A small spectrogram enhancement model, trained from scratch: norm groupnorm, 149.4 epochs.
Rows from block 4 of a small spectrogram enhancement model, named by matrix and row number. Each number is 200 + 20 x the weight over its row's rms, rounded and kept within 0 to 999. All counts start at 0.
After each channel's rows are labels from the 100 clips, of 14848, where the channel reaches its highest value: "strongest on" is what is common among them; "peak in band" is the frequency band that holds the peak. Only what is clearly more common there than usual is listed. The data: short pieces for a synthesised band: melody, chords, bass and drums.
# conv: 3x3 conv (model.mid.0.conv.weight, 256x256x3x3, each kernel summed), inputs 172-255

conv.87,197,182,193,190,186,204,232,178,220,186,162,162,172,210,184,189,201,217,235,191,212,196,182,204,210,179,175,186,196,193,255,217,186,215,187,206,235,206,198,189,158,203,197,191,176,189,209,175,181,181,184,207,216,202,177,195,227,174,229,189,177,146,184,186,188,192,229,192,213,200,174,202,200,222,227,182,205,206,212,204,202,169,232,212
strongest on: reverberation; text has "room"; text has "reverberant"
peak in band: 250 to 500 Hz

conv.44,186,194,195,198,235,203,217,172,206,194,209,221,208,197,210,182,209,216,192,201,217,179,206,182,195,209,207,212,199,205,188,192,195,187,192,198,185,188,199,221,155,241,250,239,217,225,173,211,217,185,244,191,190,202,221,203,193,151,199,214,155,175,174,212,195,202,194,183,194,215,163,205,221,169,231,161,183,166,186,190,220,214,199,204
strongest on: kick; drums; reverberation; text has "room"
peak in band: 250 to 500 Hz

conv.39,204,190,229,183,226,153,208,197,242,213,155,227,249,203,220,194,204,223,208,230,215,192,221,188,214,201,213,164,193,175,205,202,186,207,222,222,164,184,218,202,216,216,194,254,207,196,194,204,156,194,214,181,219,195,199,181,184,168,245,200,209,219,179,268,217,195,213,234,212,179,190,196,176,216,210,229,190,194,202,210,206,223,208,220
strongest on: kick; drums
peak in band: 0 to 250 Hz

conv.85,199,220,226,190,178,233,190,182,204,178,173,138,207,201,196,187,207,167,191,183,198,201,181,186,187,183,201,223,177,191,182,190,250,193,175,214,215,193,203,188,166,185,169,197,202,208,213,184,194,208,202,208,229,203,191,165,195,181,140,218,196,199,174,165,243,195,157,176,249,215,237,187,184,199,215,187,191,208,227,221,201,206,210,189
strongest on: tempo: 150 to 160 bpm; tempo: 140 to 150 bpm
peak in band: 1000 to 2000 Hz

conv.241,200,215,188,221,185,207,201,167,223,211,188,215,187,175,186,194,257,205,204,203,203,225,201,209,214,180,174,222,188,211,228,219,170,200,189,212,175,152,189,210,146,188,201,221,163,170,197,201,234,197,224,152,228,220,178,206,234,216,240,218,171,197,231,208,180,169,218,225,200,202,154,180,220,183,200,191,184,224,204,200,215,189,232,204
strongest on: reverberation; text has "room"; text has "reverberant"
peak in band: 0 to 250 Hz; 250 to 500 Hz

conv.178,207,182,200,202,232,174,235,148,221,202,232,218,185,223,207,193,192,231,208,194,205,211,178,211,193,198,203,206,210,181,182,212,187,175,182,245,194,192,166,187,180,185,231,211,190,198,211,154,235,189,189,183,182,159,232,201,198,175,252,190,193,177,191,234,191,220,237,193,200,199,195,222,205,184,237,170,223,201,185,191,212,181,191,223
strongest on: kick; drums; rimshot; muffled (low-pass)
peak in band: 0 to 250 Hz

conv.218,187,206,206,229,159,194,189,219,201,178,193,230,216,201,205,185,200,207,233,167,221,182,203,203,211,174,214,200,176,197,215,213,177,221,200,215,194,180,189,208,191,182,221,205,187,199,205,226,209,206,229,193,255,200,219,194,198,136,204,185,190,183,186,217,207,188,195,212,217,248,159,211,207,223,235,215,183,192,216,216,207,230,206,217
strongest on: kick; drums
peak in band: 250 to 500 Hz

conv.72,208,203,217,192,206,208,213,230,211,191,202,205,201,186,214,193,209,217,188,182,246,204,227,218,227,193,240,194,163,190,214,194,187,203,235,206,187,193,175,198,178,202,218,204,234,206,201,189,211,202,199,204,199,180,181,188,201,231,220,196,181,185,213,278,189,202,191,233,193,189,195,199,162,202,196,199,224,214,221,207,224,217,225,203
strongest on: reverberation; text has "room"; text has "reverberant"; snare
peak in band: 4000 to 8000 Hz

conv.30,180,203,204,173,229,168,189,182,233,215,198,210,229,200,245,205,198,222,203,245,187,175,197,185,188,208,263,192,204,193,214,195,195,200,209,209,176,196,272,155,187,223,194,229,217,211,204,197,175,173,208,200,183,203,210,193,197,211,211,209,200,191,191,262,189,192,203,226,200,184,219,188,200,198,196,193,178,200,184,199,206,190,180,229
strongest on: kick; drums; reverberation; text has "room"
peak in band: 0 to 250 Hz

conv.234,160,197,176,188,205,218,178,206,198,181,210,195,200,176,204,160,227,201,205,193,176,176,211,209,213,221,198,181,160,185,212,193,131,203,226,176,195,204,201,203,187,215,219,215,231,216,244,212,226,192,225,178,236,180,231,195,184,231,206,196,151,157,171,213,190,194,178,206,169,202,216,156,216,200,199,227,196,203,185,199,232,203,222,203
strongest on: drums; kick; reverberation; text has "room"
peak in band: 0 to 250 Hz

conv.3,208,147,232,163,199,178,207,218,190,183,194,240,187,198,189,201,197,233,211,217,221,198,216,215,216,160,202,212,206,191,216,209,159,204,250,204,198,161,189,271,208,192,248,195,148,210,168,225,208,207,195,206,205,214,208,183,192,188,220,203,208,177,223,233,162,224,196,200,193,205,211,224,194,208,190,200,226,233,243,184,197,200,200,206
strongest on: reverberation; text has "room"; text has "reverberant"
peak in band: 0 to 250 Hz

conv.54,188,185,189,209,219,208,196,208,203,172,167,177,208,198,250,203,205,188,193,213,197,213,205,211,181,226,216,212,226,146,231,171,184,190,206,202,236,196,218,157,172,190,225,186,256,163,192,214,190,175,193,239,217,164,171,205,167,198,176,179,200,215,233,191,185,253,216,177,203,223,208,237,207,215,192,171,234,215,206,192,218,230,188,213
strongest on: clap; clipping; text has "clipped"
peak in band: 2000 to 4000 Hz